python train.py --model="image classifier" --dataset="rendered landscapes of hills, water and sky" --train_examples=145000 --image_size=48 --crop_scale_min=1 --horizontal_flip=true --translate=0.12 --targets=["land", "light", "water"] --num_classes=[7, 4, 2] --arch="convnext" --isotropic=true --norm="layernorm" --hidden_act="relu" --mlp_ratio=4 --inner_norm=false --patch_size=[4, 4] --conv_stem=false --layers=12 --width=384 --kernel_size=7 --loss="binary_cross_entropy" --init="trunc_normal_002" --residual_init="none" --optimizer="muon" --muon_scale="match_rms_adamw" --learning_rate=0.0016 --momentum=0.95 --nesterov=true --orthogonalizer="newton_schulz_5" --adamw_lr_other_params=0.0012 --max_grad_norm=1.0 --cautious_weight_decay=true --max_steps=14800 --batch_size=96 --epochs=9.8 --lr_schedule="wsd" --decay_fraction=0.4 --final_lr_fraction=0.01 --warmup_steps=440 --weight_decay=0.5 --adamw_weight_decay_other_params=0.01
Rows from block 4, named by matrix and row number. Rows with one number belong to one neuron. Each number is 50 + 15 x the weight over its row's rms, rounded and kept within 0 to 99. All counts start at 0. After the name is the row's rms in percent of the matrix's.
# fc1: MLP up (model.blocks.4.mlp.fc1.weight, 1536x384), inputs 0-63
# fc2: MLP down (model.blocks.4.mlp.fc2.weight, 384x1536, transposed), outputs 0-63
fc1.516 126:26 48 44 80 78 57 42 31 53 34 66 51 83 56 45 44 70 61 61 32 41 73 76 57 43 59 67 69 38 35 44 99 48 61 35 45 40 48 53 51 56 50 48 35 69 22 21 55 60 49 57 35 49 67 25 53 27 69 28 43 55 33 89 44
fc1.517 083:31 41 34 30 39 31 39 30 52 40 64 54 50 52 41 27 67 68 56 26 44 38 44 64 64 24 50 58 54 53 47 05 62 38 48 52 33 50 57 58 69 72 35 55 58 30 43 42 63 56 52 57 33 59 45 21 69 52 66 51 60 58 42 48
fc1.518 080:52 05 17 22 59 53 36 39 47 54 38 82 62 28 47 56 43 40 27 55 37 52 35 46 67 21 55 28 50 57 21 41 50 39 71 46 24 99 56 38 44 69 68 58 87 46 67 49 58 42 65 45 34 75 68 53 61 43 45 47 42 28 37 37
fc1.519 105:40 73 59 42 55 40 55 58 59 54 67 59 73 27 41 79 50 51 50 48 50 53 52 63 51 52 79 31 44 30 41 46 63 29 53 68 42 56 52 44 55 44 47 52 50 41 62 68 50 46 63 38 54 56 49 16 41 55 16 80 24 73 58 52
fc1.520 106:52 66 71 46 38 63 42 50 68 57 59 29 58 74 55 40 31 37 30 53 55 46 58 43 87 67 64 39 53 49 38 33 61 71 37 54 59 21 68 39 53 40 69 22 38 51 58 50 45 43 36 65 67 45 74 45 43 48 44 29 61 60 63 58
fc1.521 106:18 17 90 56 47 49 50 69 40 46 36 66 43 42 74 62 60 33 53 55 47 54 42 52 67 67 60 36 62 69 35 61 95 80 22 27 58 62 55 43 49 65 51 33 45 40 26 76 58 48 26 23 31 45 36 76 70 41 36 63 48 27 30 53
fc1.522 073:36 45 44 69 45 45 28 77 43 45 52 31 59 44 54 42 66 58 33 58 34 66 73 48 77 32 38 48 32 41 56 46 20 66 51 62 53 45 53 50 34 67 30 55 65 73 20 49 60 37 33 27 63 73 56 54 50 34 59 52 63 49 40 45
fc1.523 074:70 48 99 45 51 59 44 57 46 38 45 49 61 45 44 57 54 55 57 56 41 83 42 60 78 53 62 51 35 60 58 41 52 78 47 46 65 61 59 50 43 77 61 50 59 47 47 41 47 60 39 20 62 66 40 63 54 66 80 36 41 64 20 52
fc1.524 066:79 45 64 21 49 37 40 62 68 24 54 39 61 46 49 61 41 60 57 30 28 39 38 60 37 67 59 68 54 56 71 45 46 46 43 22 56 51 41 64 58 77 16 32 72 58 61 55 71 46 23 61 55 68 44 47 73 45 61 23 65 53 52 38
fc1.525 061:70 39 39 61 33 39 60 26 52 45 31 75 49 27 39 46 53 46 70 43 58 34 70 35 47 38 54 63 35 76 44 46 47 60 47 28 46 44 49 44 32 45 95 52 40 55 46 03 64 63 34 56 88 57 51 67 75 56 21 40 28 51 49 45
fc1.526 096:49 62 51 43 60 55 34 38 44 58 44 50 49 45 40 45 43 61 45 35 47 62 67 56 63 73 40 79 40 69 59 67 74 30 42 61 48 65 50 52 64 58 37 65 68 38 61 33 57 45 53 26 44 42 60 48 20 66 40 34 39 33 46 66
fc1.527 113:57 69 40 72 33 43 58 62 60 61 55 49 63 45 80 56 55 55 52 56 61 56 28 67 46 69 45 46 48 28 68 53 51 62 06 62 28 51 29 50 50 30 71 27 48 67 71 29 43 57 40 66 54 56 70 77 36 61 31 45 41 57 53 43
fc1.528 080:53 61 96 42 67 46 36 32 45 46 48 58 65 71 70 32 47 77 62 52 68 22 52 48 46 61 80 42 36 40 25 52 44 72 43 42 46 71 63 74 50 48 36 44 57 52 49 46 73 55 29 68 14 46 56 43 65 63 35 53 63 44 40 58
fc1.529 078:29 73 36 73 57 43 44 48 61 49 95 68 48 56 86 21 40 59 60 75 37 39 40 42 64 72 54 35 75 66 51 48 72 58 69 64 41 39 52 63 56 44 50 38 76 37 43 54 27 47 42 57 60 62 44 58 64 50 47 67 45 50 57 68
fc1.530 141:41 61 45 64 20 58 51 37 22 40 54 70 89 53 47 58 46 76 58 56 36 61 55 40 42 44 27 50 65 23 25 09 52 26 62 58 55 47 54 43 47 74 37 44 77 63 27 65 53 46 66 58 46 43 47 45 56 41 64 57 52 63 58 28
fc1.531 165:65 52 49 46 33 43 53 47 41 56 36 28 47 71 69 54 46 71 58 51 41 59 54 31 58 49 43 46 00 70 60 34 45 40 62 80 17 95 47 36 31 38 50 41 61 21 54 39 37 64 11 60 64 53 49 29 56 56 33 53 56 36 26 57
fc1.532 100:61 29 50 71 57 53 54 54 42 42 56 26 27 41 51 52 00 58 52 60 55 66 27 54 00 55 55 49 46 39 61 38 40 59 64 23 55 37 55 41 55 55 61 99 52 47 45 42 57 83 68 32 50 46 25 50 86 66 77 52 53 63 79 56
fc1.533 059:53 56 80 52 51 47 42 45 26 47 54 68 82 58 81 48 47 41 54 36 48 45 40 41 75 54 42 57 50 26 60 60 61 50 64 49 35 50 54 56 43 51 33 44 52 55 37 53 57 57 08 68 75 00 56 52 56 54 60 40 54 52 37 47
fc1.534 076:46 62 42 84 44 56 36 12 48 59 53 27 40 73 63 32 46 19 54 32 41 46 31 56 51 38 39 60 51 32 58 23 45 42 65 67 56 52 42 34 44 25 54 68 63 52 55 47 47 69 34 72 54 44 51 40 46 73 33 40 39 49 50 43
fc1.535 084:40 52 73 30 29 47 38 44 66 47 40 28 23 34 41 43 82 51 49 72 30 58 64 65 46 53 62 49 56 39 44 53 49 47 43 65 43 50 62 64 56 24 33 63 71 14 58 54 41 11 55 63 68 79 23 63 55 61 44 53 46 54 54 86
fc1.536 093:51 49 19 65 62 66 39 48 25 54 90 37 44 75 71 52 55 48 58 48 38 37 69 62 45 58 41 28 53 55 72 28 40 57 61 56 51 39 56 52 45 43 74 58 31 37 31 59 20 27 24 44 41 29 64 33 56 52 52 45 46 46 39 51
fc1.537 097:32 53 45 38 68 62 47 50 30 48 41 70 32 53 55 43 14 49 66 44 42 44 37 65 56 48 32 68 28 30 40 46 84 41 99 54 70 56 39 51 52 71 57 66 52 58 56 45 27 44 55 76 39 77 71 42 35 60 52 68 68 62 71 01
fc1.538 109:36 51 54 42 60 35 49 41 61 39 28 96 63 42 51 46 65 43 73 01 59 36 12 58 15 04 50 46 44 64 61 65 47 56 58 32 50 55 36 27 24 48 61 35 63 45 33 47 55 32 43 57 30 65 47 63 56 44 50 40 80 58 45 44
fc2.516 115:58 37 41 40 45 43 59 57 61 45 19 31 62 57 52 56 67 50 46 47 77 64 31 44 48 30 59 42 65 23 74 46 45 40 34 43 54 36 74 58 51 53 69 32 42 74 42 65 69 25 43 57 60 51 52 38 54 57 63 23 35 54 62 48
fc2.517 088:41 74 60 69 54 36 75 99 86 41 67 31 59 79 72 40 45 43 62 53 46 33 42 58 55 47 61 67 24 26 49 25 64 49 51 46 43 56 73 57 50 60 52 63 44 78 71 23 65 37 63 54 47 65 50 48 61 52 92 49 59 44 28 39
fc2.518 084:45 61 62 60 49 50 53 70 20 34 67 52 59 57 50 38 50 49 53 66 91 55 70 38 74 56 72 43 50 22 52 22 66 47 64 60 41 42 73 43 39 53 58 27 24 22 53 30 56 53 75 51 52 35 66 45 42 44 46 59 62 61 82 45
fc2.519 111:66 78 55 67 39 62 56 35 57 53 60 51 47 42 29 54 54 46 42 31 38 89 46 40 58 35 48 54 71 45 43 07 71 35 43 39 65 86 33 54 76 65 48 82 86 41 37 51 69 38 71 67 64 33 57 56 52 40 37 55 42 37 65 64
fc2.520 108:38 71 46 46 39 19 53 45 36 57 73 11 66 38 74 85 46 33 65 30 32 24 35 58 46 53 25 35 50 69 23 55 41 50 54 63 14 46 60 49 46 87 33 58 73 45 51 50 76 46 42 59 61 60 52 51 73 41 61 39 57 60 53 82
fc2.521 104:34 44 71 72 57 33 60 61 63 48 26 71 24 64 53 76 43 83 23 39 50 64 51 29 67 47 32 59 39 36 53 59 64 69 67 75 59 56 77 43 51 56 65 73 45 67 44 74 41 47 59 43 40 07 40 58 40 34 63 30 38 47 54 53
fc2.522 074:47 50 69 40 78 27 45 49 36 66 43 51 48 59 52 55 30 74 45 33 42 49 67 51 59 51 62 43 46 20 32 38 62 52 59 75 32 56 34 70 68 36 57 62 59 30 51 41 70 46 42 54 65 32 41 43 53 55 17 54 32 62 61 53
fc2.523 073:47 53 73 60 54 33 53 65 77 44 56 43 56 98 39 51 31 54 45 49 26 89 43 35 46 62 47 55 41 42 56 37 78 81 61 39 40 58 68 50 59 54 40 61 47 51 49 49 56 57 35 35 01 39 25 39 43 71 62 54 41 47 55 59
fc2.524 073:67 44 74 75 37 60 42 62 49 52 67 59 48 37 62 00 53 52 56 55 50 44 28 50 56 74 52 56 54 23 50 52 33 41 29 59 44 42 44 48 29 58 54 71 24 49 25 29 46 64 60 37 40 81 57 47 70 55 75 51 43 54 76 34
fc2.525 059:57 40 33 54 27 38 68 38 61 37 23 57 76 63 55 59 64 53 73 58 38 36 61 18 42 25 63 35 32 58 45 42 75 48 61 49 52 51 34 50 75 70 47 54 48 45 48 40 49 17 23 23 50 77 52 50 56 51 58 06 43 53 48 43
fc2.526 107:60 36 43 46 45 41 41 43 38 59 57 68 48 44 42 40 26 71 43 43 50 84 41 58 30 76 43 58 75 49 63 40 44 57 48 34 65 48 54 63 59 53 25 51 42 49 50 63 83 48 30 41 50 58 57 49 56 55 53 53 61 52 79 82
fc2.527 114:53 46 45 49 53 54 56 43 29 81 57 59 70 38 41 69 49 72 51 35 53 48 55 44 50 35 35 66 49 26 79 56 55 62 59 40 64 53 28 63 43 59 72 53 32 29 58 51 42 41 53 50 49 62 61 37 44 54 56 31 40 37 74 84
fc2.528 079:55 41 55 47 48 44 59 64 53 49 53 23 64 34 59 38 60 34 57 37 57 63 63 45 33 35 33 35 56 56 41 48 42 57 56 55 54 65 42 55 48 60 61 48 58 46 59 56 46 62 36 61 50 58 38 62 60 42 50 41 33 33 27 47
fc2.529 073:47 56 60 40 53 64 47 47 55 49 62 52 38 59 46 55 48 53 54 44 57 64 52 59 61 52 49 34 48 45 54 36 41 15 63 53 39 52 58 51 37 65 40 69 44 72 52 55 59 76 60 50 37 84 53 67 44 46 70 35 61 38 68 51
fc2.530 144:37 54 39 57 66 48 44 44 43 53 42 48 51 53 79 74 38 23 41 53 26 07 53 48 62 39 74 33 41 37 47 30 37 38 59 70 31 57 40 52 70 61 55 46 53 75 51 42 48 33 48 52 26 50 59 63 71 55 53 47 69 43 32 50
fc2.531 162:52 37 61 28 70 42 44 50 30 44 08 51 40 68 42 50 74 64 49 44 23 37 61 65 41 48 43 53 54 81 62 49 35 16 51 52 56 53 69 64 74 35 56 37 29 99 23 55 52 50 38 99 42 66 58 46 30 34 63 70 45 51 45 44
fc2.532 089:69 53 43 60 49 67 66 57 63 46 32 65 27 46 52 05 57 47 55 46 41 54 64 32 64 54 65 66 31 50 29 74 54 56 41 54 54 64 55 67 54 59 46 32 50 61 34 40 83 38 62 57 66 55 61 29 49 75 49 56 74 80 24 59
fc2.533 059:42 41 54 40 67 43 45 27 57 44 39 31 61 57 46 46 47 58 61 37 52 31 33 45 52 64 37 44 54 49 51 75 43 26 53 28 44 03 47 54 56 61 48 51 47 68 48 37 67 35 38 50 40 24 55 45 54 76 51 48 65 60 36 64
fc2.534 069:63 71 42 47 53 47 50 67 52 56 68 30 49 56 54 39 50 58 45 36 43 69 50 58 55 58 48 41 52 25 48 66 80 30 45 45 74 37 49 41 33 58 54 56 27 47 26 38 64 28 43 44 37 63 58 32 57 72 70 09 76 63 38 36
fc2.535 091:39 49 28 51 37 24 43 42 46 66 81 43 64 38 41 76 29 25 46 73 33 27 31 44 58 40 43 58 58 48 64 47 47 51 27 34 70 47 28 47 57 44 40 61 28 48 46 26 32 55 54 17 58 72 65 66 62 79 67 61 52 73 62 54
fc2.536 086:26 61 50 42 53 97 29 27 53 59 52 53 46 48 37 62 46 53 47 56 45 53 18 38 44 51 49 60 91 56 00 48 30 56 28 46 33 35 43 58 45 35 46 74 47 59 65 75 59 34 27 53 61 41 37 58 35 61 39 96 45 65 71 56
fc2.537 094:60 53 62 37 46 48 67 47 73 30 45 42 45 48 27 51 51 43 76 22 14 44 39 58 55 32 47 41 54 50 46 63 27 44 25 59 51 51 63 49 63 66 47 36 46 52 40 42 85 06 66 25 62 31 52 50 41 20 51 47 61 48 62 62
fc2.538 104:49 60 62 38 51 49 64 53 37 51 63 52 32 42 48 39 49 50 48 71 70 46 55 62 59 20 54 41 44 80 41 72 61 75 61 52 41 39 46 63 56 62 52 41 34 18 57 41 60 61 80 10 76 56 34 47 75 66 35 22 73 46 31 75